{
  "dataset": "rendered roads seen from a driver's seat, with toy cars, trees and houses",
  "translate": 0.12,
  "embed_dim": 384,
  "encoder_norm": "layernorm",
  "encoder_activation": "gelu",
  "encoder_mlp_ratio": 4,
  "text_encoder_causal": false,
  "text_encoder_expert_mlp_ratio": 2,
  "text_encoder_positions": "learned",
  "residual_init": "scaled_by_depth",
  "adamw_weight_decay_other_params": 0.01
}
Rows from block 3 of the text encoder of a small contrastive image-text model, named by matrix and row number. Rows with one number within an expert belong to one neuron, the router's apart. Each number is 50 + 15 x the weight over its row's rms, rounded and kept within 0 to 99. All counts start at 0. After the name is the row's rms in percent of the matrix's.
Before each expert's rows are labels from the 100 texts, of 14976, where the router gives the expert most weight on average: "tokens" is the input token at the peak. Only what is clearly more common there than usual is listed. The data: rendered roads seen from a driver's seat, with toy cars, trees and houses.
# router: router (text_encoder.blocks.3.mlp.router.weight, 4x256, trained with AdamW), inputs 0-85
# up: expert up (text_encoder.blocks.3.mlp.up, 4x512x256), inputs 0-85
# down: expert down (text_encoder.blocks.3.mlp.down, 4x256x512, transposed), outputs 0-85

# expert 3
tokens: "and"; "<end>"
router.3 096:54 76 60 62 66 42 53 54 57 76 31 42 74 48 65 68 78 87 49 33 36 62 37 44 33 73 78 63 39 72 29 33 63 48 14 67 60 20 57 50 48 46 57 74 56 51 51 80 57 47 23 46 56 47 41 66 62 51 50 46 32 37 64 43 73 49 35 60 48 61 34 45 38 32 49 56 38 55 56 61 49 49 42 19 37 67
up.0 081:50 64 72 52 26 36 44 49 44 45 57 53 18 48 61 59 46 57 39 44 12 44 63 39 55 52 42 48 53 30 63 56 54 55 34 64 45 28 32 62 41 20 50 46 46 68 56 36 44 40 52 41 41 19 31 37 48 49 51 54 53 60 46 45 39 55 33 44 44 23 70 36 49 48 30 71 50 74 85 39 60 24 19 07 65 52
down.0 077:48 65 54 48 53 51 24 56 63 55 27 50 41 52 56 78 41 58 02 40 61 51 53 42 28 57 46 33 43 73 37 57 42 32 34 54 44 57 54 25 21 26 30 61 57 40 49 72 57 53 34 61 63 16 64 52 54 34 41 60 74 42 42 73 74 49 40 68 55 53 39 67 56 46 67 53 23 42 47 17 51 68 38 56 51 64
up.1 082:24 67 56 43 35 38 46 56 54 59 21 72 59 48 67 44 58 62 26 63 32 24 63 47 69 64 54 61 66 47 66 10 75 63 50 50 45 67 66 50 31 39 48 54 71 32 62 55 44 28 64 58 32 50 36 63 32 57 46 77 50 64 44 64 30 54 53 66 68 58 58 59 54 77 48 38 65 46 73 58 42 28 32 37 40 27
down.1 094:38 61 76 62 64 57 26 55 26 68 34 48 27 49 39 46 73 57 32 69 59 49 64 70 73 47 45 43 52 56 32 63 48 33 27 46 67 64 44 75 41 14 52 63 49 63 46 48 72 58 40 56 04 34 51 56 34 60 41 50 50 42 66 79 55 72 47 49 47 63 99 61 60 61 50 36 54 67 49 59 36 62 37 23 40 35
up.2 103:36 63 52 43 29 47 59 68 49 54 57 26 42 56 71 33 48 71 45 60 55 41 62 30 67 34 65 46 49 54 77 32 49 65 68 34 49 71 76 41 39 52 55 42 46 58 47 61 35 50 68 71 29 46 50 67 59 39 54 70 37 65 64 49 45 54 39 79 35 33 50 33 59 60 44 25 72 45 59 79 45 63 45 63 60 43
down.2 122:62 35 41 54 65 58 38 56 52 72 43 58 55 57 52 49 57 54 14 17 36 63 47 68 28 58 60 50 49 30 46 50 59 29 55 42 66 42 25 31 37 47 25 56 31 52 54 63 68 50 41 25 33 47 24 48 38 39 42 43 51 53 61 63 52 46 63 54 31 78 45 42 49 37 41 49 43 70 48 44 63 62 63 52 68 55
up.3 136:51 83 44 48 51 58 38 43 63 53 49 60 44 53 42 78 22 39 41 38 55 66 59 52 20 39 43 41 56 35 63 51 45 65 41 61 73 38 29 50 57 52 53 59 56 18 39 63 57 65 48 58 58 67 62 71 66 40 47 42 58 58 56 47 44 19 52 46 56 30 66 36 74 26 59 56 45 52 21 50 70 85 72 62 56 33
down.3 132:43 44 55 71 57 37 30 39 51 68 53 30 37 35 55 46 32 57 30 61 51 36 43 49 36 57 25 29 53 61 75 43 47 41 48 77 65 51 40 53 34 57 61 60 69 55 20 31 22 49 44 48 36 47 28 57 55 47 42 35 60 65 53 62 45 65 26 67 46 20 71 14 39 27 47 24 22 58 50 53 49 62 53 16 28 65

# expert 0
tokens: "car"
router.0 103:69 30 52 78 71 32 63 26 57 59 67 37 57 53 57 61 08 55 43 71 43 30 46 34 57 59 49 64 46 60 78 76 43 40 58 69 52 41 37 79 51 59 51 38 51 36 46 27 50 83 58 39 55 37 29 25 45 16 92 48 34 67 52 45 53 56 28 56 78 47 46 20 58 41 67 50 47 38 41 53 57 63 45 49 43 24
up.0 084:49 40 16 61 59 40 66 60 48 38 58 45 75 33 38 55 30 58 50 67 56 27 45 40 42 33 54 38 48 59 53 91 37 41 36 39 73 52 44 35 68 80 71 40 55 82 48 59 78 45 45 44 46 64 22 77 58 53 53 58 42 40 57 46 33 45 65 60 70 26 67 21 70 32 60 67 29 45 29 52 42 63 23 73 52 38
down.0 084:32 61 36 67 67 52 48 41 52 58 63 51 38 64 47 49 47 62 63 23 57 46 30 53 49 66 36 21 58 46 59 73 52 69 73 45 66 46 73 47 57 41 69 66 78 31 41 45 53 47 51 52 46 62 91 61 58 29 72 51 21 79 77 74 45 62 44 45 24 43 47 51 68 70 44 45 57 58 59 45 31 52 62 25 72 32
up.1 082:46 53 38 42 40 44 36 27 50 55 41 44 81 51 55 34 63 40 32 53 18 56 44 50 65 48 64 63 40 29 26 46 54 23 54 43 55 58 69 25 29 32 47 76 46 22 32 52 52 54 37 34 33 66 38 52 33 56 51 28 32 39 45 32 47 76 35 29 50 56 50 87 39 40 48 68 44 70 51 42 39 52 83 53 44 59
down.1 093:81 44 48 67 60 58 50 32 44 53 45 77 36 61 44 54 61 65 44 39 51 35 28 58 25 54 43 43 81 41 52 53 53 67 62 52 42 35 49 77 20 47 41 44 38 30 54 57 53 46 51 62 63 38 66 42 37 67 43 51 39 51 52 26 63 72 48 33 56 41 69 64 42 60 73 35 08 42 44 44 44 51 36 44 48 78
up.2 072:71 42 33 24 68 43 37 56 38 52 25 23 84 57 44 57 73 80 56 57 63 61 35 57 51 20 48 54 60 46 51 65 43 49 41 26 30 52 53 41 82 40 45 38 63 50 72 55 33 38 66 60 33 48 48 47 47 46 59 37 50 26 66 37 48 68 52 53 33 52 90 60 61 40 73 73 53 39 04 14 68 25 05 49 71 46
down.2 077:75 70 40 39 76 29 40 48 45 64 59 55 36 79 42 43 53 64 55 57 55 48 64 51 66 57 81 43 35 45 58 47 65 50 53 59 69 45 43 50 32 72 37 55 60 43 62 73 66 53 50 45 39 55 49 76 58 67 34 34 79 53 41 77 45 30 45 47 46 61 27 44 37 73 40 43 45 58 53 54 52 57 55 21 32 52
up.3 115:23 35 66 55 64 66 67 55 31 28 52 41 35 68 38 31 29 62 25 53 46 44 51 59 68 32 39 40 40 41 58 71 59 08 24 41 27 75 31 86 52 46 47 58 74 29 43 25 58 34 42 33 48 50 44 74 50 57 49 81 35 41 28 45 27 41 69 65 66 64 69 68 50 41 53 41 32 62 44 44 51 64 50 49 32 52
down.3 105:28 65 50 47 27 29 61 84 47 35 49 55 49 66 18 31 52 61 43 43 65 64 36 62 41 51 42 50 67 46 47 64 29 76 67 35 67 59 39 58 28 50 30 45 30 48 37 15 27 64 55 33 60 25 61 68 39 34 57 61 36 26 36 31 60 51 67 76 68 66 53 52 28 23 66 58 39 31 31 42 58 45 46 63 12 51

# expert 1
tokens: "truck"; "pine"; "barrel"
router.1 107:59 30 37 34 44 69 60 50 75 37 42 56 33 56 42 47 72 40 69 44 45 44 28 65 68 38 34 68 45 22 41 28 51 36 40 49 80 66 70 23 28 19 25 39 55 39 31 60 39 61 56 31 54 59 68 72 37 73 20 67 68 22 41 33 53 37 64 62 55 62 49 59 80 67 51 54 54 60 43 23 59 53 58 61 41 45
up.0 065:40 28 64 42 55 48 28 69 52 38 37 55 71 39 46 38 33 47 48 47 55 41 28 33 28 50 53 13 49 57 49 54 31 65 31 65 37 50 61 56 27 63 52 75 52 66 74 28 84 71 52 69 51 47 61 45 42 40 51 52 68 77 53 30 65 69 45 49 28 14 70 64 41 39 45 42 37 58 83 50 40 55 47 52 51 43
down.0 067:76 45 18 84 45 62 51 62 50 65 43 42 56 57 43 73 63 59 66 71 43 53 65 66 57 73 56 57 36 61 71 45 51 58 73 57 51 75 28 58 60 57 72 39 60 49 36 69 46 69 46 62 43 53 69 68 23 45 32 42 42 53 60 39 47 24 53 58 40 74 21 41 62 59 51 59 37 40 44 53 45 63 63 57 40 44
up.1 129:21 67 58 62 30 41 56 08 48 37 50 39 34 73 48 60 78 75 36 57 61 70 38 40 15 22 41 41 61 71 54 39 71 49 50 38 56 40 36 54 40 72 65 25 44 22 62 43 59 58 55 46 32 36 13 78 56 27 64 56 63 59 31 36 48 59 57 36 50 51 34 66 71 35 27 37 35 58 45 56 55 53 53 61 46 51
down.1 135:72 59 22 51 60 11 11 54 32 57 73 35 53 59 46 34 63 60 67 61 55 38 50 59 70 35 47 45 58 41 43 47 49 98 57 41 54 66 49 53 45 44 69 37 42 66 62 71 66 46 53 51 39 64 50 62 24 57 62 79 52 44 43 67 52 44 37 48 26 86 42 71 69 60 23 30 59 57 68 52 54 71 45 60 54 25
up.2 097:15 63 51 54 52 62 42 51 53 44 38 46 90 83 38 53 02 40 53 60 42 24 49 28 67 66 60 66 33 55 73 64 43 86 58 46 41 50 55 58 48 69 68 58 50 29 60 32 70 73 76 24 63 33 54 52 20 54 49 22 51 64 45 42 65 48 66 53 36 57 69 53 42 28 48 53 56 43 31 62 51 66 32 31 38 66
down.2 087:42 42 61 46 64 33 83 32 37 57 61 43 32 42 24 68 49 42 32 31 47 40 45 63 40 47 53 59 34 78 53 39 53 26 52 86 34 47 57 61 61 27 53 55 63 81 52 76 28 20 73 51 26 60 32 50 66 60 60 61 31 49 40 66 21 77 49 33 38 65 57 37 60 30 45 60 23 34 34 48 77 41 61 18 81 42
up.3 087:31 78 58 55 36 31 43 43 55 38 52 57 53 49 58 60 73 46 67 80 53 73 48 54 50 77 83 21 20 62 67 51 55 25 49 72 47 47 43 43 43 53 37 52 43 43 55 24 52 49 48 35 47 33 13 58 34 69 63 56 36 42 40 70 57 56 45 45 50 43 40 52 49 34 59 67 37 45 36 38 91 61 51 61 63 36
down.3 097:23 46 48 64 60 59 49 23 47 57 52 25 68 21 52 38 43 21 38 49 98 46 41 39 53 32 44 47 20 26 71 38 68 35 41 25 41 36 54 28 81 74 58 60 40 35 35 61 40 52 49 40 19 44 58 44 56 71 40 58 39 42 36 59 45 38 51 49 34 27 77 58 57 53 31 33 31 63 62 54 48 41 51 45 16 42

# expert 2
tokens: "straight"; "brown"
router.2 093:50 52 63 22 44 37 38 61 29 16 47 57 51 36 59 21 56 50 74 44 21 40 60 47 47 29 52 60 43 37 56 33 48 57 35 39 18 56 55 59 54 60 56 64 47 62 37 39 55 33 67 43 16 48 60 42 46 44 42 37 75 65 25 43 17 34 74 40 35 74 79 57 51 52 57 36 58 51 51 53 38 45 59 60 39 62
up.0 087:28 34 62 13 26 54 75 29 51 65 51 64 79 48 45 54 53 51 51 48 58 50 38 53 50 31 64 55 51 68 21 31 40 67 40 53 52 42 36 57 45 58 44 81 44 54 54 68 18 51 22 64 57 41 53 66 66 64 53 40 45 56 26 29 50 57 57 60 47 36 55 30 81 33 50 35 40 48 59 49 56 35 52 71 91 72
down.0 092:32 48 65 46 37 76 63 37 64 50 36 30 49 40 46 55 54 47 42 58 25 62 38 44 50 46 42 58 48 69 62 42 74 36 31 64 58 74 34 28 80 59 83 47 53 55 48 53 47 54 47 51 44 55 37 62 42 50 32 53 60 46 29 60 38 55 55 49 64 27 47 62 39 28 62 34 47 40 41 43 60 34 39 58 27 29
up.1 085:37 36 55 44 53 40 08 53 64 55 90 31 49 72 46 50 41 55 27 67 74 73 74 40 41 41 33 41 57 49 56 45 79 55 55 78 56 31 40 84 24 66 52 35 64 41 49 58 70 64 53 47 61 56 60 39 62 30 54 46 55 61 49 54 42 72 48 43 60 50 19 08 70 46 57 41 52 28 59 45 45 58 60 51 41 23
down.1 082:44 60 56 39 56 39 53 42 62 55 69 42 39 47 37 52 43 64 29 44 73 53 73 44 53 43 36 39 45 67 37 67 47 27 42 57 34 37 39 27 30 05 43 62 47 31 38 67 44 62 37 16 76 25 42 47 40 51 40 35 43 64 55 70 51 58 64 62 56 73 67 44 43 37 61 82 73 36 54 39 56 43 37 78 49 45
up.2 076:56 45 44 58 70 43 21 52 52 60 78 33 63 69 69 55 18 47 28 39 69 53 40 52 18 25 45 54 42 45 28 70 82 50 45 67 48 11 59 69 50 49 62 11 37 66 76 41 66 56 42 36 41 60 69 63 40 25 32 38 53 40 64 42 48 52 34 61 70 80 67 37 54 33 48 63 61 39 55 49 55 70 51 59 30 44
down.2 092:44 50 66 50 70 35 55 66 57 39 77 53 67 51 45 66 60 38 53 47 60 44 42 63 43 47 35 19 65 55 73 63 52 31 34 57 71 49 50 21 42 35 43 58 45 46 58 54 39 60 41 59 82 34 43 43 50 50 35 52 51 45 67 49 56 63 64 63 24 36 47 59 44 59 65 75 58 64 48 52 41 19 48 62 52 39
up.3 107:40 66 41 42 78 13 52 33 52 54 53 18 45 58 35 41 38 42 55 67 34 39 48 65 40 64 51 41 45 58 48 46 71 43 63 53 55 60 47 62 47 41 32 46 49 34 37 52 56 61 43 46 48 69 34 28 39 46 58 71 53 29 48 60 60 45 56 58 68 42 91 44 71 29 51 30 67 52 28 31 49 49 49 45 61 42
down.3 097:61 69 25 36 49 62 67 69 37 30 42 35 59 39 37 63 50 56 41 48 16 81 42 63 18 23 49 33 77 34 39 33 47 21 57 34 55 35 40 52 52 30 32 49 52 56 34 52 43 56 08 51 59 61 36 40 50 48 30 40 47 48 43 67 44 60 46 56 25 54 28 65 46 43 19 62 30 51 58 54 49 41 50 42 28 50